{
  "horizontal_flip": false,
  "downsampling_factor": 8,
  "encoder_moe": "soft",
  "encoder_depths": [8, 8],
  "decoder_norm": "groupnorm",
  "decoder_widths": [48, 48, 96, 192],
  "codebook_size": 1024,
  "learning_rate": 0.0034,
  "eps": 1e-08,
  "max_precond_dim": 512,
  "batch_size": 64,
  "final_lr_fraction": 0.1
}
Rows from block 9 of the encoder, named by matrix and row number. Rows with one number belong to one attention dimension. Each number is 200 + 30 x the weight over its row's rms, rounded and kept within 0 to 999. All counts start at 0. After the name is the row's rms in percent of the matrix's.
# q: window attention query (encoder.blocks.9.attn.q.weight, 192x192), inputs 96-143
# k: window attention key (encoder.blocks.9.attn.k.weight, 192x192), inputs 96-143
q.125,111,200,148,161,200,142,228,200,200,282,200,200,200,139,200,200,211,200,200,160,200,200,200,200,200,200,123,200,200,138,200,180,246,161,200,200,200,200,200,200,200,263,176,200,200,234,151,200,200
k.125,100,200,148,217,200,200,200,235,120,200,200,200,200,200,200,200,200,249,200,200,200,200,200,200,200,200,200,244,258,200,200,128,200,200,200,200,200,255,200,264,260,200,200,163,200,200,156,200,200
q.126,095,158,200,200,200,200,200,200,139,161,143,200,267,167,200,200,200,200,200,184,200,200,228,154,274,200,200,200,200,200,168,200,200,200,200,200,200,200,200,200,200,200,200,200,163,200,200,200,264
k.126,097,200,200,107,200,200,200,237,144,243,134,200,200,200,171,200,200,200,236,200,200,200,200,200,200,200,302,171,239,100,200,200,124,200,200,200,200,200,200,200,123,200,200,200,150,200,244,200,200
q.127,111,200,200,200,245,237,200,110,200,158,200,137,200,200,200,200,200,200,264,200,200,200,200,200,200,200,131,200,200,200,200,200,200,200,200,200,200,200,200,200,200,200,200,256,200,200,232,200,125
k.127,100,200,141,257,232,169,264,200,200,163,200,200,200,200,200,170,200,200,200,200,283,200,200,200,200,200,200,200,200,200,200,238,200,200,200,200,200,200,240,234,246,122,153,140,200,200,200,200,200
q.128,097,200,200,200,200,200,200,214,200,200,141,200,138,200,200,176,291,200,200,200,200,200,200,200,200,200,168,200,200,200,158,200,200,200,158,200,200,200,153,200,200,309,160,200,132,230,200,200,200
k.128,097,200,200,200,200,117,159,200,200,200,200,260,200,200,243,200,200,200,200,169,200,200,200,200,132,211,200,200,260,209,200,200,146,200,200,200,200,200,200,200,200,200,200,134,200,200,200,200,200
q.129,106,200,247,200,265,200,200,200,76,173,200,200,200,200,200,250,200,161,200,200,200,200,200,200,200,200,253,200,241,200,200,154,200,200,200,200,200,200,200,200,200,200,200,200,200,200,200,200,200
k.129,097,200,200,200,200,200,253,132,200,200,247,200,200,157,200,200,200,261,200,175,200,200,200,235,200,200,223,200,200,200,200,200,200,200,200,200,200,200,256,200,166,258,200,200,200,275,200,200,200
q.130,109,200,200,200,200,200,200,253,200,122,200,200,200,200,200,127,200,129,200,200,200,209,171,200,270,200,200,200,200,246,180,200,161,241,171,200,243,200,200,200,200,200,153,200,200,171,265,200,149
k.130,107,228,200,200,200,241,200,200,160,151,200,134,200,175,200,200,200,233,200,271,232,148,200,159,252,200,217,200,111,200,226,200,179,200,200,200,177,249,200,200,200,160,200,200,226,200,233,253,200
q.131,094,162,294,225,170,200,200,200,200,200,169,220,200,200,200,272,243,106,200,200,200,200,200,230,147,200,200,200,200,200,200,200,200,200,200,166,200,149,200,200,172,213,228,160,200,166,200,200,200
k.131,093,200,267,200,200,200,200,131,200,200,216,200,200,200,200,200,178,267,200,200,179,287,200,210,200,200,200,200,200,261,200,200,200,140,211,200,200,200,200,200,200,200,200,200,200,145,200,125,200
q.132,082,200,200,200,200,200,200,200,126,200,238,133,223,200,200,129,137,200,200,175,200,295,200,200,200,200,168,200,200,200,200,200,200,200,200,150,200,200,200,200,200,270,172,200,262,200,200,225,200
k.132,098,200,200,236,200,247,200,142,200,200,263,165,200,200,200,200,200,200,200,200,249,200,260,200,256,200,134,149,136,138,247,200,200,167,200,200,200,200,167,200,200,160,151,200,141,200,200,200,200
q.133,092,242,200,242,184,159,200,200,200,200,253,150,200,282,200,162,143,200,170,239,200,254,262,283,200,200,249,146,200,200,200,200,200,200,200,200,200,141,200,200,200,200,200,166,200,136,200,200,200
k.133,085,200,200,200,200,200,200,200,132,200,200,200,200,200,200,248,153,200,200,200,153,200,175,144,200,200,245,200,200,200,200,246,200,200,200,200,164,200,200,237,159,200,159,200,200,200,200,200,200
q.134,078,200,200,200,229,200,200,200,200,200,156,227,200,200,200,200,200,200,140,260,200,200,200,200,200,200,200,200,279,200,200,200,200,176,200,200,200,200,162,200,200,200,200,262,183,137,200,245,200
k.134,097,200,200,200,200,200,200,243,200,200,200,200,200,200,200,200,200,200,200,200,200,200,200,200,133,200,200,98,200,163,262,200,200,200,262,200,200,200,252,200,200,200,200,250,200,200,143,200,122
q.135,084,200,200,150,200,182,160,200,200,216,239,200,200,200,200,259,200,200,260,200,200,200,200,200,153,200,161,200,231,200,158,200,152,200,200,172,200,136,200,200,260,200,200,200,200,200,200,200,200
k.135,085,120,200,200,200,200,200,200,122,200,200,200,265,200,200,200,251,254,200,245,200,200,200,200,295,200,200,200,200,200,200,200,200,200,200,150,200,156,200,200,200,119,200,200,259,200,176,200,200
q.136,096,200,200,228,200,200,180,200,200,200,200,200,200,200,200,200,200,187,258,200,168,169,200,172,200,288,200,200,260,200,200,227,200,245,200,200,236,169,200,200,200,200,200,200,200,200,225,200,200
k.136,098,147,264,200,200,229,200,135,157,147,219,200,200,159,277,200,200,163,200,200,200,159,200,156,200,200,200,200,231,265,106,159,200,200,200,200,221,200,200,200,181,255,200,264,200,144,200,200,200
q.137,099,200,200,200,249,200,200,200,200,174,177,200,200,244,200,172,227,200,154,200,142,200,200,258,200,200,200,200,200,200,175,183,200,200,200,200,200,200,200,200,252,228,200,128,249,109,148,200,200
k.137,100,224,200,200,200,200,200,200,108,238,200,200,155,200,200,265,125,200,200,243,200,141,200,200,200,164,151,153,200,214,231,236,246,200,200,200,231,200,200,200,164,179,200,200,251,200,147,258,200
q.138,105,200,200,200,200,278,200,223,200,200,200,200,200,200,200,233,200,200,159,200,200,200,200,200,200,94,217,200,200,200,216,200,200,101,200,200,200,239,272,200,200,200,200,200,161,200,247,200,200
k.138,091,200,200,200,233,237,200,200,252,200,200,200,200,200,131,128,200,183,200,236,200,226,249,239,165,168,200,200,200,200,200,133,200,200,200,200,200,200,245,200,241,200,200,126,200,200,200,200,200
q.139,100,200,200,200,200,200,200,200,256,200,200,200,200,200,200,248,252,200,200,200,200,200,151,114,200,200,200,268,158,200,200,200,200,200,152,200,200,200,200,200,147,259,200,200,200,200,200,200,200
k.139,094,200,102,200,200,200,200,200,200,200,200,200,200,200,200,200,200,200,178,200,146,200,200,263,142,117,200,200,267,245,200,200,200,130,143,154,200,200,200,200,200,145,200,200,145,214,200,200,200
q.140,094,169,243,200,200,257,200,238,280,200,228,200,108,200,200,234,230,200,200,251,200,234,200,182,200,200,200,246,200,240,200,247,200,200,200,200,200,200,200,163,173,200,200,170,200,200,165,115,200
k.140,099,252,200,154,200,200,200,176,170,200,200,294,200,200,200,200,182,200,200,200,164,274,266,200,156,200,200,254,200,121,250,200,200,200,223,200,200,200,200,225,200,233,263,160,200,200,165,151,200
q.141,104,200,146,200,142,167,200,150,200,200,200,285,200,200,256,200,163,200,200,200,200,200,200,200,110,200,200,219,235,200,200,200,200,200,200,171,128,200,200,200,200,200,253,249,161,200,200,246,179
k.141,111,200,200,200,235,142,200,200,184,262,200,225,235,200,200,200,200,139,200,200,124,255,250,200,200,200,240,200,255,200,256,200,200,232,200,200,200,200,151,234,200,200,240,135,200,200,200,162,228
q.142,079,200,200,200,200,162,200,165,200,117,200,258,200,200,200,200,161,114,161,234,200,159,220,200,200,200,200,200,170,200,200,200,200,200,248,200,146,154,248,258,142,200,200,200,271,200,245,200,200
k.142,080,247,140,200,200,200,200,200,200,200,200,200,200,200,130,138,200,200,200,200,246,200,200,200,200,200,138,228,254,200,200,200,146,133,183,200,165,200,200,259,200,137,200,244,257,200,255,200,226
q.143,100,200,135,243,166,144,200,200,256,200,200,178,162,200,140,200,200,200,257,231,200,200,200,200,149,121,200,200,157,200,200,200,161,200,200,200,115,200,230,200,200,200,200,200,131,252,200,200,200
k.143,098,200,200,153,237,173,200,244,200,250,244,237,200,200,228,200,128,116,200,200,200,200,200,266,226,200,200,200,164,229,200,200,242,200,200,200,230,200,200,200,200,161,200,200,200,200,171,163,200
q.144,091,200,200,200,126,200,68,194,200,200,200,200,200,86,200,200,200,200,115,200,114,200,229,200,200,200,200,200,200,275,200,200,200,200,200,200,200,200,200,200,200,200,261,200,200,200,168,200,200
k.144,106,200,200,200,162,272,200,200,200,200,200,149,200,200,302,249,200,200,200,237,200,224,200,200,200,200,285,200,247,200,200,200,200,200,200,245,200,200,200,170,200,200,200,200,200,200,200,200,200
q.145,143,200,200,200,222,143,113,115,159,250,200,213,200,200,200,200,200,94,155,200,164,185,175,160,200,200,200,200,200,251,200,200,232,200,200,200,200,200,200,200,200,200,200,200,200,200,200,204,200
k.145,140,200,185,200,200,200,256,200,200,200,240,200,247,81,200,255,200,200,218,200,200,200,148,200,225,200,200,180,200,200,200,200,200,200,200,165,151,200,200,144,157,200,200,257,274,200,200,200,200
q.146,093,274,200,200,200,156,200,200,109,200,200,217,200,133,200,200,143,200,200,276,249,200,200,200,218,200,200,195,200,200,200,200,200,200,226,200,200,200,200,200,183,200,292,200,200,200,238,200,200
k.146,107,141,134,200,256,200,200,200,200,200,200,200,200,200,236,117,247,200,200,299,200,149,200,217,200,200,200,274,200,200,200,200,269,200,95,283,200,200,182,152,200,200,160,200,200,200,200,200,158
q.147,137,200,200,167,200,200,200,146,200,200,200,200,200,200,200,200,200,200,200,200,200,200,200,200,200,300,200,200,200,100,200,200,162,164,143,263,200,200,200,158,200,200,157,200,277,200,200,200,200
k.147,107,200,200,111,244,200,140,200,200,200,200,251,200,200,200,200,200,200,200,200,143,260,200,200,200,200,200,200,200,200,200,200,200,250,200,200,207,188,200,200,142,200,200,200,311,200,200,200,200
q.148,112,200,200,200,239,228,200,225,133,200,200,200,200,200,301,200,200,200,200,200,200,200,200,149,200,200,218,200,200,200,245,166,200,200,200,200,200,256,200,200,200,331,200,200,200,200,203,200,200
k.148,121,200,200,125,200,200,200,350,200,200,200,200,200,200,200,200,200,200,200,131,200,159,200,200,200,172,200,200,200,200,200,200,200,200,200,200,200,200,200,200,200,218,200,200,200,200,223,200,200
q.149,107,200,200,200,220,200,200,139,200,200,200,200,200,51,200,189,200,200,200,200,200,200,200,200,200,200,200,200,200,200,200,172,200,200,200,200,200,243,168,200,200,200,213,200,200,200,200,200,200
k.149,121,246,200,200,218,200,200,200,200,200,200,251,200,200,200,200,231,200,200,200,200,200,157,200,200,200,200,200,200,200,200,200,200,200,158,200,200,200,200,200,200,270,221,200,200,200,316,200,200
q.150,109,200,200,200,200,257,200,307,200,200,200,200,157,200,177,200,200,435,200,200,255,200,200,142,200,200,200,200,200,200,200,200,200,200,200,200,200,200,200,200,200,200,203,212,200,200,200,200,173
k.150,132,150,200,200,152,200,200,200,254,182,200,227,200,200,104,200,200,266,200,200,200,200,200,200,200,200,200,200,200,158,225,200,200,200,200,253,200,255,200,200,162,200,200,155,145,264,200,247,200
q.151,113,200,200,200,200,125,200,200,200,200,200,200,267,200,200,158,200,200,200,200,200,200,200,200,200,154,200,200,200,255,252,200,200,175,200,200,200,200,200,309,200,200,200,200,200,200,200,200,201
k.151,112,200,200,200,200,200,200,200,269,200,200,200,200,242,200,200,195,104,200,200,200,200,200,236,200,200,200,281,234,200,255,174,200,149,200,200,189,200,200,200,200,200,200,200,125,200,250,289,128
q.152,105,135,142,200,200,200,200,200,200,200,200,200,200,176,200,200,200,200,200,200,200,200,200,200,200,200,187,104,200,179,261,200,262,200,200,200,200,200,200,200,273,115,200,200,200,200,200,257,172
k.152,130,200,200,200,200,200,200,200,200,200,200,200,200,200,200,239,200,200,176,200,200,276,200,200,230,200,200,200,200,200,200,200,237,200,200,200,200,200,200,200,261,200,200,200,164,76,200,200,245
q.153,119,144,200,200,177,200,200,200,200,200,200,200,232,70,200,156,200,200,200,268,200,270,200,202,196,200,200,200,200,200,204,200,153,185,200,200,200,200,200,200,134,200,274,200,200,200,132,200,200
k.153,117,279,200,200,200,200,200,200,200,200,200,200,200,200,246,200,259,117,233,250,200,200,134,266,200,200,200,200,200,165,146,200,200,200,200,258,200,200,200,163,307,200,200,157,200,200,200,276,178
q.154,125,168,200,200,142,135,200,200,200,200,200,209,200,200,200,200,234,263,200,200,200,200,200,233,200,200,320,200,200,140,200,178,200,182,200,200,330,249,200,200,200,325,200,200,200,200,200,120,200
k.154,122,200,135,143,200,200,200,81,200,200,200,200,200,200,200,200,200,204,200,200,177,200,120,200,200,200,200,162,200,200,220,200,200,200,273,200,200,200,200,181,200,200,233,200,200,200,200,200,200
q.155,130,139,200,200,200,200,200,200,242,223,200,200,200,200,200,200,200,200,200,200,200,200,200,200,200,200,200,200,200,190,200,207,200,200,173,200,200,200,134,200,200,200,191,152,200,200,200,200,200
k.155,126,263,200,200,200,200,200,200,200,200,213,200,95,200,115,200,200,200,200,200,221,278,200,200,200,232,200,200,200,200,200,200,240,200,200,135,246,200,200,284,140,200,200,200,200,94,141,200,200
q.156,107,200,200,200,200,242,200,200,200,200,225,200,200,200,269,272,327,120,140,224,200,216,200,200,200,200,200,195,200,200,149,146,200,200,200,200,318,222,255,200,145,200,200,200,318,200,200,200,200
k.156,116,280,200,200,200,200,200,200,200,184,200,200,156,200,200,200,200,202,200,200,200,200,200,200,200,219,200,160,302,200,200,200,200,200,200,200,200,163,200,171,200,200,200,200,200,200,200,200,200